config.yaml
vocab_size: 61
encoder_bias: "all"
encoder_qk_norm: false
encoder_inner_norm: false
encoder_slots_per_expert: 2
decoder_mlp_ratio: 4
decoder_head_dim: 32
decoder_parallel_block: true
decoder_cross_attention_every: 1
adamw_weight_decay_other_params: 0.01
Rows from block 5 of the image encoder of a small image captioner, named by matrix and row number. Rows with one number within an expert belong to one neuron, the router's apart. Each number is 128 + 24 x the weight over its row's rms, rounded and kept within 0 to 255. All counts start at 0. Numbers have three digits each. After the name is the row's rms in percent of the matrix's.
Before each expert's rows are labels from the 100 images, of 14976, where the router gives the expert most weight on average: "responds to" is what is common among them. Only what is clearly more common there than usual is listed. The data: rendered solids tumbling over patterned floors. In brackets: how many of the 100.
# router: slot weights (encoder.blocks.5.mlp.router.weight, 16x128, trained with AdamW), inputs 64-127
# gate: expert gate (encoder.blocks.5.mlp.gate, 8x64x128), inputs 64-127
# up: expert up (encoder.blocks.5.mlp.up, 8x64x128), inputs 64-127
# down: expert down (encoder.blocks.5.mlp.down, 8x128x64, transposed), outputs 64-127

# expert 0
responds to: count: one (85)
router.0 086:149094129120106116116098142143107146126137077113088137138116081117100089126151147097097139141086131120122139136109127158131125092137122140109128178087159129121126126093154129104134110155171142
router.1 088:135089097135135128096142101139110152113149119149132118140127138097121082157136120121127128143117151160128150139112118131108133134154103136114130153141133134170106176142156151117154083155134144
gate.2 102:112124138118181178142143122118122098122195142157147111169104069118169142160097113126135131125145139108132124150150110160161118179111109131128154101112093119112147124110114103141113124155087120
up.2 088:139156125145101058119101149136123150128057110103101134093157191130100131097150156135140117111112116150122130101121144086081138087148145138140082136145151149144117151126144137111133127126172127
down.2 092:143129169147117121138179133141126096127161115180124124122103062128163132125107129120104140097158129162147154113106137099125096125117104122148098071045137127145144150084099110107123122153118093
gate.3 104:137167164129144117136136151131113153125174137100111090112140139094130107154109100104120121130132148122136093128127127137076127142143118125097122107122121150145137138124144103095185162096139110
up.3 084:159180168122101112124134152128116135130144151095097108118137125118130133146113095111115120112137135119141103129113121138071136132137146125100125105127148141134146146139158093127183177094158104
down.3 090:099074113117127125126128109155067069140127140168122139171096107151122120112149142090141075117139130134095120138125142132206152137154139099125159133120172145120154140170093139136121106145132124
gate.4 106:128139096116096137125135154121154130122131140113135119103122125129105135122132078142115092113098119140129121122149127143104131138121113131124173137154148123116157103183129149128120120154144114
up.4 091:111154107120086157133128140112146109112128134115119136109112151113119144139129091142106089143099126133118120117135131136112130154135123129123169135157165124127132118188148137132120142145126095
down.4 096:161115114124145164071153113150070136134134117128103151156147101119146140158167161088099149143115108127117146128130106119145142129104138129122150142114115113128092124080142125136130103195128099
gate.5 069:138085102100157090111113118180108137143168140158139098119165120211132157152082089134101104131102120143118124124123152137132136114134132105134121153106138138149099131111129128142123091102135134
up.5 102:100125178151154170151132167140125126111124091133102129096140159101144112157111114096153096124118165114110113155158119130135125138125138100129062118122174167135146111129124079105129088103139146
down.5 100:144152159147114164143131146174161150143116134131121105104145172102177119187117115135108122144112151084130139112139086127145110133117156091113115133105152144161134130125090130111103087140147147
gate.6 129:152085144102154096134089119122120107152158092150094104092128139094106130136141123107142092127126113119105114151115155127158140108130092116131174116118123144091159109174127136120167129108150130
up.6 109:114155096134100156131151137136105129108129171125154155180129118153156154129147144159122157133138147146154163109153110132113116121128115153105103165151108111151075138098117138140094082155112130
down.6 112:156093077124100124105108104113122142126119145130123118111196143131100164161138115155133127115113118151117140130131125096149144129104121127132145159141067116076162120169124147107147071108127102
gate.7 099:125117138144085139104128069130130118105175115123116135109115130084104132163158162157145132159128105130147116143079151129147114126103077135144149132101147098121123153165150118116098125139148134
up.7 104:104103135134103164108141157119130117107109131142111164063141113091133172174154094147154155117118114124093147098126110110102124147127146085150110142143104158137121110141108162130113089164149153
down.7 095:112123123127109165111147146137105109127083125126131131072155126139142146159183078112149167098117122101128137101152158150110139142148108113144111107134132132098146134134104121144152108133141123
gate.8 110:115149104139143156159154156095121121131088136090131148160142137045103117125109178136118136158119113123117090107128145148109161171115119157127147140129111126117160134138121134130142077174086126
up.8 097:118155102133144133136154146102121111122086128087126136168153145043120116119090178132112127155121115124112079114133150151095155159104101167138136141118115121123151132146117141143154084161102118
down.8 094:123073147125088117150123108114124141137189130161132115127104096188111106109166157080128134148112131104144154120116143123142077090149138074138157106146154123123127171110113137134098172143156137
gate.9 097:090137108122141137119119106123091154136115128135150106188135089122167128133106168113138109152193118126131127128123111096135140147108109107118134143111140154121114123133102092157138077131153135
up.9 087:162123157124114103123110133123172121138103111138124120083131168071137095111117122119110097114103137151127108129115120175093108109148128159112134145159113119137125154139147149118129185136143174
down.9 099:115180112129121075110110139142124145134080120152126117112142166119182132117089087094136123111138143076145153134146125140145105118125099133115151153144060114140173103139106100177114129139106152

# expert 3
responds to: purple object (82); count: four (74); black object (44); its colour: purple (41)
router.6 107:097171163136149101123103148142128108150118140179154112156134147109177101119098125164158108099149149117165142145144120084086130142115109146134109079117127136146144101143084117145077107116144146
router.7 106:151133106147129099110108112135146161142132158138119142142138139098113126165171157150131189145163151122122149155163117135101120097151135103084136080105101129144136113162136098081116120106132133
gate.2 111:123149131126135100146116111123158149162118133147120102050115086143136127133137114142152172131103124122144172144172095131127113110122167161153115159076149123100117136103108102112126136169096147
up.2 099:089095106135089077130132113112121127150108120155114118158132122113104152141143099150134095133151153141132150117104099107182127146138109090114114117129141117146141117150111084104095152151148082
down.2 101:100097117137116159138117123122135116135140121183107148144141120108116181114129123177122112139140112118130135118115125137130138123133142123117149122113166120142133121152072131136150141139181065
gate.3 092:115129147126142096149134107097138154132099149119117145132095138154096165136164090151148105101140090158157155136139136093133143097139123147158114127133125106087065125103110117153122145140111121
up.3 093:158104150159116100119088157117112092125092156146112153139142153127167119107134093115101121126126123132138187136139079120152135119130108097111155114088126147131114137111158117153108150178142126
down.3 092:125114107127108097121132106133131099119104126123152153130119145154164088145115118111085099145178146157097153141146115136140109170151099092116156170120141107107150139108145133146115140166141113
gate.4 113:189150165172157115136146132115138129131108131083148095182151102119107126113155061120165109140174110084110094142161134139152140143120115137138163132125092105129129151111099123121108109150100147
up.4 086:135114137130197131148133168119112139131154135119148077194094081127121091116137098142123169112128125099109136154165167162133104071129118168139115083099096115100105134125097144142112126152092148
down.4 088:127143099103129129116092185111111130139101122103143137098124075110076118089168090102111164150091109161129140178138128143134130150101113122141143119113180155147104122126080105123136113135139139
gate.5 103:087109160109165150143137147151145188123155153132125095140124188161123126127123136116099143174143113134134138141127134147127145122132130122102108113098138132108107131142131133092115135149124112
up.5 100:126174093126152099146097141144142137117071129122136115168147116092179122155138139107126159138175147135127114129119171154097111140108136168129137135124155137105134110130116102125125155103134117
down.5 102:094172098120152139152112135120142132114086120140141150132108136102162100131114152097138137137163162119113099131111160119104106157100174182122122115111134115135119134151112130114135112114067169
gate.6 110:128128107125100125140157093074109135148127115130118117124110143129106151138165158135098128162083127135135115138130146135169129094144115120137175118139160108118158128114160128104127162141104086
up.6 103:088152110073150120154130137090105154124113148144135107133152173132082152141125119135134137132172115118149090102116125137111129122139116113113119132152137117140134122162128127139104121119112154
down.6 107:093145102130160133099132144107132132100138129149136126124183162068129116125116128138128115130153116103129129135131137137105147093099138164127137135136167115139123133174156124111119142116090143
gate.7 078:124136143124123124120135120075151095144110160136092128117105092115130133094117131156106131159094149092153146145112163123106085155137161079136091134118139110108070131176099122120080147138131081
up.7 096:124188137119129112126131180145087087125138153137128127148114129111146159117088117129108164176128126085115133141124134127103112182121147097112097123142146134137120136162083115146128147102126068
down.7 091:141103161143103146149149175150075111130144139130106141161124121165156098136090102135113189130087129109139114143132142104137094133071126148128093132143122168126105143115075134115130171144109097
gate.8 101:090116100111178150165146122125130145134161094105136124149109111124133163133138136110147131122141114142120084127151116129115143102123179133155112116121120149148115149090130154098139162120109122
up.8 093:106124117115104131124112116121195123136127107110138132099127116117134133144158120120128079114122151078144138128123088180118128107097108090099108140119131131106125102145105138110128107126149134
down.8 095:105106145105186138117108153143122156113156161148122084116161111141128159122136134123127122115148131107132092129137119141082124075140136134122086146109129124122143138165163113135138118107124162
gate.9 100:131090100110078124121116140162097105111143123149108141133155090121135127161119100121081155130142089159124098111094136104144130178178165136104169135113126108118074135123157122132140106131134123
up.9 110:095133182127114068161128164147136117109142143155120142106162084072137129115131135100146133100119140132132128136132083123128123152160113112141154142135130129172153159107120137118132125194120135
down.9 100:122109176127079108119082143128145128155093139160137140137154147117149120111103109132093159125069113147123150126111112104121130140145071108132128138148139119111103138088162133135092121139153152

# expert 5
responds to: orange object (61); red object (58); light from behind the camera (56); its colour: red (40)
router.10 107:134110152154123141095118082135112121139117140134149124119154153165158151101135103144118095141120114161155162122138123115155127166110126117142093109101146088111101166091119130117094110076140127
router.11 095:127111098113133122111105078116139105130080123141131143124149177132143145095133171155140090121116080157142143114140112094139151128123134112141148137104127095085123100145126118157129078080145137
gate.2 099:126108121094144123144101156130142132150109114122137208137131122144133110077181134115151149128176116138102132155109131119105101117149111152127106134075118113126123114122080116124153075162149142
up.2 088:170117123097105095143135128137100160136067160136120113077107134094124126122111163139119140116124164156172138114129155119114114088120085163158154098142130131118124147131161159171127143100124121
down.2 089:123121068143116134121107098127160139127108101131138105107111137155171130138111117138127154112103157120132144129122176115107125071116098131133160092145124126127165118109140099127148142055106144
gate.3 098:117154073118109144095123132124127150107144106098137157177131123095114109107176143100125080132131156153140116124144116133133131132129080132098111145157125122137081110139138134101095152099101147
up.3 109:079138149152108137129145162120137100124108124119121145110142109108147148132087134151126121162161140124120089102114157131113122175153159135116181136106130133129181131114121106162100117171123094
down.3 101:142142152123069118157102161115131127117157151139135151134117139167106117157093129111154107122156152122147144113114156116139099156137141136122154118093114118119161137081123147147166187164118129
gate.4 099:119114112190137093085149123151153116122111133128119126142141113097154138141192133129142120126101089126098140181160151145128130109127131154107094120131138098136132142142097181101098113114125133
up.4 101:131141125128134122132148088132089117141100143128131114129145069130124133133149089138100141118151135141127122122146160157130138129179107089126087132199098118140097131099191112135105161124168132
down.4 103:137144111102105082125178097117100100143120143114130079138129083096109112113170109117107130132099125141139140135132159127151189108183098133115094107156090053128101124080166133127168132113120121
gate.5 097:108114170139150124127097104093142141106106114070145155144147154157088135139122137123165114121133046149128157138164130134098137116102114162143149148133126142116128118065133090094148159132118142
up.5 105:109113152131118155145113185149157147116169094138100143126138087148160098146118137149131086121072156121116130132118094152113136118128152150131137133086094128146138142141121117129088107144166089
down.5 096:090135130135096161169142157130130156113149125127099121134122111144142117123083117137105098105092122148121100135126111103154097129114157163108164136082150090150142132116119115125075132126116149
gate.6 104:133120105114148089126135126118144144137113148138109121122140124162140149104152167110109121115140124144138123149109088119118145129124150112117119098089114160098127128119110111132106107152156130
up.6 090:137086118122142127094115149134082101124096085163134147171129107103139119151110093121135095094122140153142124122092130133163125095148146108154109128117141126135125143117140129107106166133149155
down.6 084:085109110101125169108143127148112132135094087173139145132138090090095144151121114104098123158112122117116076109148142151166111134094136100129158109105150123124120136130143117157140141093123107
gate.7 104:114079138121138144092133136120101168132170110171114143144157119141168160117138110133143124084152200125111153113128099130138129125157148109136128156082122149091101146132133126116156093127186162
up.7 116:126116151145144131112105173106096168144069113122111150069133145134165128123137102129162124132113160094112126152129125146110152142080153065152131126124097127115076119113129144151149158132156098
down.7 107:168149117133161103129122136104122178103123146124152126070139093145166138104090090094165115129117100119138154109108127152140166096105138131134151143158131123120121104113153171143136172142135132
gate.8 106:123122098135125147147092164136125076153190125150134129105124095128132150156103094110130106125178141110129128134151106093119116149153152128138129144162079111143133146180116142130084120126137166
up.8 111:178108135141156096101116064158124149106149185118115105168144153168120090163194141127124173104159130126091142136114144155148129118104133139116118130136124130112059130152133126098128135095130079
down.8 112:144165177132177133106129091138133124123133162114101111128148157118105123132161128129115136134155136141145153131136104141114146112143158193120135121183074121078109132148097150112121102077130102
gate.9 105:133135161108107105111102137117153129119148116130083143102125104119154136097147161155099115139169090154115126109123129094116133102125181074083103097075151116143127169127142115106129117175157134
up.9 088:116144134157127151133136150123099151165147147143134163078099080148131150111102079151108111148155129117163162123102122102134119155130097146117131122118157144092100144121115111116136141108115139
down.9 089:156119137149081137148168172120173131126134127131146099105092115138107149141096123115119208102181148139145117116101126124093140168120122185118098093120145124145145120079157132134129140140109110

# expert 4
responds to: count: one (65)
router.8 088:143121118099113145135145159116126181147100112098111133088129150078112126102112072129134096154119126125113097103097138130133146116132141128109115153123133169121178143115144122149147151129134081
router.9 085:165070133117151170106137142133100129107151111111106163128113121131097128127130094119133106141131135139085115106122166114145158119178127131116118162116126156120137141135129133152138116149119106
gate.0 096:137106158148181170104119122139102130175100107131133129115115090097164117112123119177122135082142156112109151166150106128113134131116102159136164101131167146128097110124115098131163093103150140
up.0 085:092166122162154120144106106121120141138141109150109154121134140121103138097096144126132158135109138102132088159131159149120140139116168166111126113103142137125085131128148141145167085161094148
down.0 093:120141101138130145120122090110121105173129144101117145141151149093112163113104144125083150109098134121124122130118155140117134163141117176139128137122160147144112151119165135104161123076104113
gate.1 092:135129093131090128141111146153083124132183141161116097146141115162116122158163159129149141123106122150143148107140130111129078077108110124134120139124138129134119149118085129152132180107129141
up.1 103:109169105156137101089104122140148075132148147075104150123139133146081135130165141148096129130096130164148135127148132139161111114119131163139151149115148111126145106088106121140124158126159118
down.1 104:091188141148129073099104143118122089129147089116125141107110084148105150156147132100147141108114124147128148137133131156104135112102174136131173121136168153112153146105112127131154145135131158
gate.2 100:147149170112117109087099122144143123128087084136115123110132139094133133141110140142112093148123160087151128150132133099144132105152155087160144100129132091125082098149094129126132085097139159
up.2 094:126184107145124128109092125137098139131148071105137119113106099116116133134163121098101148176098123126142137186157150140143122106144134125105112145111160086092129119150158158139144099109171122
down.2 086:101180124125092153164117179129117112129104144097136111126112125123093160119117116126131127133091128102115137107121119151149134096140173125146110113099138107119147114136134138137098111126148105
gate.3 103:159156148150179100156120162152129113137106155098138122109133097067189125153085112126144120123135129101147149151127110125120144164103132102110167164128104104126113092141161136129138144151076102
up.3 106:126123115132146156118144172101119117128103103107137137120133127144132154092148134160123149124105137143156124146136123123106099137117114161124083127119208130111176136120132119161101127112112135
down.3 111:115109163114108136101175164156133121144076091124112107109094130135113145095144131083109187119125136102101120114148138157116137122114085117126155133109187148154172136120099126153108178091113130
gate.4 081:126131100121180087153100101148094163129104130078145145128108097138159167144155141135130131140104099152092163138153125145170137150145106143112112113142103154109146099123129130148067133110146110
up.4 098:122168171119188123131148151140158114113119117094119128143146138141134097148121102144089130136123094128113138104174151133148127179128104091120091103151103112122148136165141149119128130170124136
down.4 089:113207119116155148126198188124163147116153140120124127113121110138121088112092083133122115143103118118128163130146152119128177130129076086118102116119086142147141176127155141103100132143109145
gate.5 102:151103121147136111148082133125131107116050137128152104110114153140088108142105117124130102124097133127096132118124168127148120133121085147148110114140126112106138170159128148174107136130106115
up.5 113:104154125132142140135145084135148122122069128080131125143133130150117124122134153119116137107114123109128142134153112101126112086128129116133142122066151136111139116137142101187147080172097136
down.5 113:114074113137143151154142073149128139127105124071136124145104077107136138130103182106162131121110122156127144138118141103119111133148116112133122095084121169129098102128159100138160116130129138
gate.6 104:136116130114157105113115134166142093120182174165134102120121162177084135178095089109129141109134119125119143106125124154167140109172081122149118140168083141109155104113130118122160138145134144
up.6 097:144155130114155107137131156129136147126094159161157128120157120120110144144098132097148160126168125124169133115127134113108117169140151129131098150109135140123147100164095133110150086097123159
down.6 100:129150116148130140175135111127146187092110142111104117122150134148123127106101154093145137135196135154136091121134159117107098172161107108119147129140137175136127104185127133149130127135114153
gate.7 091:104105104132126148116119089124134141116163132179154126160120168170111116157142144140117145142111101132128157126098107136088145148131086108108154108107149170157063141099119106118146151120192133
up.7 105:092078092126149143140133131154148117129147113152114150111130094115115129139163153127134154131130130149129157122091118108097099117144162146124166115102165136108084099127125141124157124138110093
down.7 103:107095124120125153123108105131112114134112118145137162113073146107138137167172140144098184103144130124110112136130077143124136119131209108128168130114183140117151120113116126139138108118135101

# expert 2
responds to: light from behind the scene (92); count: four (67)
router.4 088:152123114109157127139137106136102100132142138092113103141144157100150131095096144137155132134178123119117110149134100091139169133121126142153140089138084153126182143155126110142153150096112116
router.5 097:150110115106144129114147105126110109123148143086115113142141138102129170095111127134148144141175110125122126142112105091152181140120120160153132110136080162116195140148142118135158137098127112
gate.2 100:151171119115125132151124143119142141141170121146137137144125127129154119119141118114113180129125116147139097145136129126137101141102117118123116097057146080108091128137100124124106126142140133
up.2 105:120150182157160094109072073111126132139087141138122121072110138147103154148102119145123108115143127102143141158171142179118128139091121167140117146145139136203162118117119111127114164150149136
down.2 107:128124187121139114099096092126156117139059101125101119116097123109117140139074124151127132142117114069131142132132149133140124148097164177126123123171141155164143111133095105145119125164153124
gate.3 104:111142140133120136124127142159128143154099121092133154143112135084065129171105083129109143133124103179135123130119139161099146135121118123176143129109145099127120102147111123091128099143120125
up.3 098:090107120130089117137132111118074096144109092150129164156093153112086153177110111118122138125154124124106099160125157173119132157125075133151083127128136120089143131162130126139170131137124151
down.3 094:107119105134093098151101090094136098167097099148139185176055131097092144203128138133118137112137128112140088141139129152122133140113103132127094106122138106134093129119126136128141099122120140
gate.4 101:108080139110104117127152148111129123146126088146150124081145114184117108112110070128158109140181126110088123162141133082096128128140148121141139127157137120134104104139152079127138122121154162
up.4 089:127135107121144103136071182085146140100182112123127104088103105121105135124082150124133081139133168121134121134170178133130109087147129116130106156158138146125118118113110142146152103122152144
down.4 089:125133121116062139118112135146111147125180135130162129112064125140117132110074098115100072132145122114117109147132106113107046165186141117112108118127152176118115153130086118128112097160150143
gate.5 100:093121189113145169118115150125132139131072137130122147098114119142106136143156146134103109165072147086123132146128129140125133162119161098135092143134128132132194119122127110165124111104117139
up.5 089:163151111132150116151128134123157165171161124135124123155099147105131107111147122134172107104146158123150113178151135155146173110128127100108119146097118134118084141152160120146123134100142148
down.5 096:158145128128171133143121118129152138142108151107119109153126148135144121104142131129162089148103148087148118142145140128146165124152144127122122121139134112143083184130164122117104144101133149
gate.6 094:092169075098117135119168117116139130112134086119171115131123131127090150150141106135126101149146107143146087163160132135130112122130123134132128103135170143130115125126108139113147059121112139
up.6 096:078136123134107136122144115085134111096130136125114113200144143050088108116161108145124142132139130125135126141152154102128144178129073157142124146168131128106138147133141146085093136133114122
down.6 096:103148144117097117144139073111136119100123157084109124179120156120100135157162117133093134127128116109113128144124167103106137129122099110132141129190106142141146138140154153117136176147124142
gate.7 097:116150172159120119103135121124132133116166119130118146166115171131089113142158157127099111120116151115133107125107143139100115135136107143115123131098138122167105155134175133140116157146096098
up.7 105:120106074158162161121109117134107120124158120136106136129133127186137116163131137167121087096157128123119098110116181116130098074135083144132112073153153148098169109103167128115126127106115090
down.7 106:118135059114168143082121153142113144128146080125117134135135132118117117148105119181139088141156139108137093109124176115125113100166116170121101084171120151113174125086184141107145093102137100
gate.8 107:162120120092128096132123172139117163130139174119136102117125146103135116141137152152143093150132147173178108136143104131137159100128123170130102113114142118080100135138090112090141100165091144
up.8 112:110103147115135151151114144118114146111140160136151075158113161146146158114132113121115146156114129097110104136128111142131129143114098127126102129161128052109174113180143176110095168152100120
down.8 109:091100149115110169150124122113126145107119150157139114166073141141128140141102124108112147151120136127132108134118124139147129115132079146135080131167124109116151140180164169114106182143125134
gate.9 095:155133135152141163146152071123145059109124104153143125129098174106112162165131127134136106110128121125108107165155113140119122103132099046152133114126142110163126121120129112112133137096135114
up.9 091:114096099115089128135132161115137121092191135152129155120121159082116119120103124145120094152065128114157116130142151116149150147139116104136172189128110119150112161071144142152121109132106115
down.9 089:106102069130086130094138142130163125090183138149106141081124171122117118126116137143113089115089126150113089132116129106125161138161102098143169188115133110136125170102124125143122124120095145

# expert 7
responds to: count: four (84); spring (47); white object (42); dotted object (40)
router.14 100:156138110118150102157135130109122161136163145135140096159091180078136126133094145115135136144112122114111111109140145127104130138112055157120114085099134102100109098176089128112107069087106128
router.15 098:159127092122137130161130105107129160130185159123130087180091167087104108138129152122112115122142153125124109117115141132121116115126057158118106091095129092105108092169116145089117086092113112
gate.0 085:099133115182132103102125079095148139132137139145106123115093113105079087099159156149106118156125100119119110188093123111107175163114166110091186098119099130157151119177114130088164141127126122
up.0 093:103105102152163110098144122107080166119119107114128145152124092105134134123104144144101106147112105147138131173126157100134139103090086143131157131120166131139079131109164107148181142153126080
down.0 090:094129133125114114136157097120126145090121121135141126174112110085135140129129125134104105154077095151135149153139129122163135089117105146151140128124128108117135093116164133117216119131180108
gate.1 091:131116136158172095119130182135115118157130132122127116103108106113176120150064121133108155125136136155109092131147150141115113142122128123100117115104131116165145154157114145109111125115118113
up.1 105:103127120166171132144128144155150150145108128096141109110096088121197104149104114128113134139153154148095113151145190162126148131103098133105131123089147148161089130144121121135131127158123148
down.1 100:091095136116156174155132080160117097142119118147140167157102130113143131141099156102133100117146102106134121117124176140120138134140103086115156129125159196150110126176109164104149112153151158
gate.2 098:144130144158096102092172092150133123133096151134128157167134125144122142106137131127126148135102142107118144142093142114136114159153138167129156169145160137130108109123159102145137127175117159
up.2 102:099200129141141125121085122113113147130133138125138127114124157094150139168124147131135132155122121142140182084143100134076153141109128096129110167162109101070098156148124138103111097105143084
down.2 106:174144163131109142145104155118141113156148141150119097109099135130121113161092136124141125112141144150138098111139155113082147123115105120119088133138095071115114170122141135118115117102122103
gate.3 101:090148102131134128134109133162156131121127147129133134133137101159128088131145126141126116091104124134136109122151109124098153143165134168101133100111110162144134165149112146114117159119154123
up.3 098:093097109144158093112163083139144101133092142139134113144145066141131097127129162148157119163138135103119144154116126136113091155153165141109151163127107141138108158102098130097142156141144132
down.3 095:122096063134123139111134147145148108155118096133125119132127115120080101117121118108133181110083139162130137122117107142128129132121148118130167106098144130163096117120118203116141172166114120
gate.4 100:162133113143107112141123122140092150180078144117130127114118101148150097113163123118101103141162103174147135119131164106134142116108124130149099114117131099137099152127109140170071059138082085
up.4 097:179129143139105096126144105119165158122058125108119102138111094088151136124112114134126114116133119104110112096110118154115147111141143170118122162092107138124088128154108133162140182147114129
down.4 108:146149169117114136121139105137150162116115146113136102175106090087165125110105102167165138109137129081130112122117118130145163142129122155131130137091116113128118123137150169122092097161134119
gate.5 103:123131120120141162132155097137136109105125100102139162164113154130150116145170096125095136151129094134149124115104100130149135158112103087131137121146130087122084112150149089092116136153117130
up.5 092:137147155146100103094097096149154134120166172138125117155151081136108120109137176143159143153152116148174128133139107108074126105129140172094138149122137099120113140125118133129091114104109118
down.5 094:140153126130145135143145138154114133122191155140106116148116125121156119196160106101144136113157135098119146169121140123138071153112109087122146113096113103124145114094116131124128128138130096
gate.6 088:108126139170155116149125086104133168087123139137160133107136120131143154137130115168146141129085146144109145137150132151084113113152112132120106118141141106115146142193100115137136118150112157
up.6 118:131148133146155088117169120133110108126162141117141130118165118102112150135169151155142105119149116110126136112127111098132087151164060149118132145165131157110119153102120139153148161120113139
down.6 115:116145130109116125143161137167113105126157127087132122109162131107123151127175183147115118109111139125142126129116134143156113172104090153113148100128118144102103125095127163122122128107117139
gate.7 092:119127150105148154155128132146161149115186126112110134115127108083107141161155133110132094164096158128153122105124100108134132123166136112135129148136109125143114080140119138112122077092130122
up.7 095:137122078142126125147102163124109108136101164115122096115115135142124134099147126131111145157142112151126141135171124145152159127109108132109115124130107115104161154130152127165116167160147123
down.7 081:121154094128118120092131080139126157129098152146095125177153163128142103145103159102127122122103155138159119126132128148121099167135099119133132110144193114159079126110111098146150133078156121

# expert 1
responds to: teal object (74); green object (56); count: four (55); blue object (44)
router.2 137:109147115160160111139105121104136127127167157143140118160117147117128131178113145155153185140169159146124127184144114124107121118127101095109106100116101126137122117141103093084106124123092113
router.3 110:119137172142141134147136153124150128148149128162164130142124125137164129116101101168162128124178145160148103168141111124131115161116119132139087087108105111149133154111087109119094121131093117
gate.2 122:143103152121137111146141112151089128107093139151117147143114084115101157185173181144142184132126133101111144148103127118149079115099143103140125139116143112128116134143148158137181121159079103
up.2 093:120114125116116133116155138131131149114143132164117155097108122157116132134163105109101105113102103174152121089097156140082146140134150108112131090146173117079104117118087155134154105132135119
down.2 091:113140138122142125107117137128130133143062128110129126109138123154145130119128136156129198137107132135114128119121137144134102110112121119143109127104114113140119136113153148130121136130127144
gate.3 111:129107144139091133150112112077123094089095132147117161132105115165133097132141147151119083153101149148177136125132143113073105144098130138120061130162129137145123147125138103169148083184138146
up.3 102:127130159138089131131111164098112148120133139153125129127135075097164092092149124098113110166096133104174162139142091163109125128084165065119131165162139133149123166120131134099129119143145160
down.3 093:155116111119073131177126092160155177093142141159151139072172089122122103133144124107113130119104141132121138132131089157124171118132164107126111172162167127120130151103127142137065126100134139
gate.4 122:130136151126150120149115117121146102154070116116113140149110150154132103149101178110100188110126111125116092162142137159108110128131154157144130116122118169182176100128128142151114103148112131
up.4 090:154137103109113102127118140187150136115129136104143108137123132138129101132062167108131154115135154102122144123165125147111110141107141138113122097126083116165153092163114118147137077163121130
down.4 096:105085103125096139150163149119126137142202112151127140124082115111143162122104118081135105122099127135138102115116145131176128149120159107126108098075116116127130125068104124137107140158114118
gate.5 116:116142149132132100113126155133148122133088135154138120151118197089196115092130089148128152108122118130144155133123118146147106153078113175111115103114129122109094078160142104134112132117104137
up.5 108:147142116141156119119118153129126119113122105132124113104171134078191120099109089129157156131113152119102086146153139147108123116144132144092137143130114153150090143174181130132143133133120114
down.5 113:140176112128139071124129184108151117120170123110132117100115131145131131144107131102120139120087114133101118125121171142107140106137136117126169139125131128125115133146177135128146133087121119
gate.6 081:067122064118109098163134144115130119147122145101118140136094134144135118183125130111094118106127132111121111114111148127144150133137110139135150138110141121148134117127138099128145149139114139
up.6 102:119154088148173133132127078134096112111134132138151119152128139086148156154115126128124106167112110144135112137155140130126103120163117093133130142118114116119110135121109102128113096095096090
down.6 098:062186110123138133140137126082112130140138092117150152171105146149173109126118121132106112125107121111135107134109149116129148122152125115133121147122124121149126137131089161114118120151165155
gate.7 092:089101104128142106123127082133111115105180134165158124133125149146110138080172116134120115128084135105115133065088086140117120148125137082139130129107149089147108132132114134117108151066129126
up.7 097:148131114125137130098126110114096116160068101180144099101127156152069153108137085127156110118137169155118159110137126126156130122162116119143182144146118133146090130160082149126104137137129149
down.7 097:157147121140123111130107081121141175119124114148115129152101115173111133118153076134144122114143108131135179145141127117132100128136110115124100150128147107162114140132103152098116137110115090
gate.8 090:117140150113146151134098124115124168145114186132159104117130129114134109128197105130154139106144121095138133141111099121163175145140128136129083153099144084116096146179099117088107140120123111
up.8 080:162118102152158127152129076129116130084192155112101139133138137134098095157155130131121154122179125120161147141121137125090127121079119128143144118122096134143097151152089126150129124108092139
down.8 081:138165108169165109091173139089119137122164160164129141146154155140093087181147130136171173106166119157116105126100121117098155141125091127120141117145148126158097167139146150145089185117139122
gate.9 091:137110140121114117122132160108140103119060138126125122135133120182110100133115094132133101132081114171138118122134112105122133113159120157155116098129122150110147117188159119140141092116093178
up.9 090:133113102138088128128147122163129092115125126105112123154142167108113119114162132116147107084130087155081117129140175147141145127117119073138147112122136101127109118142127137129169141131167106
down.9 081:096106151122106144128107115083133126134098095134131140153032091146152073105128135152111146133146118141096153155134155154100088101117115090146155109122172134096126131123101147107151110110135145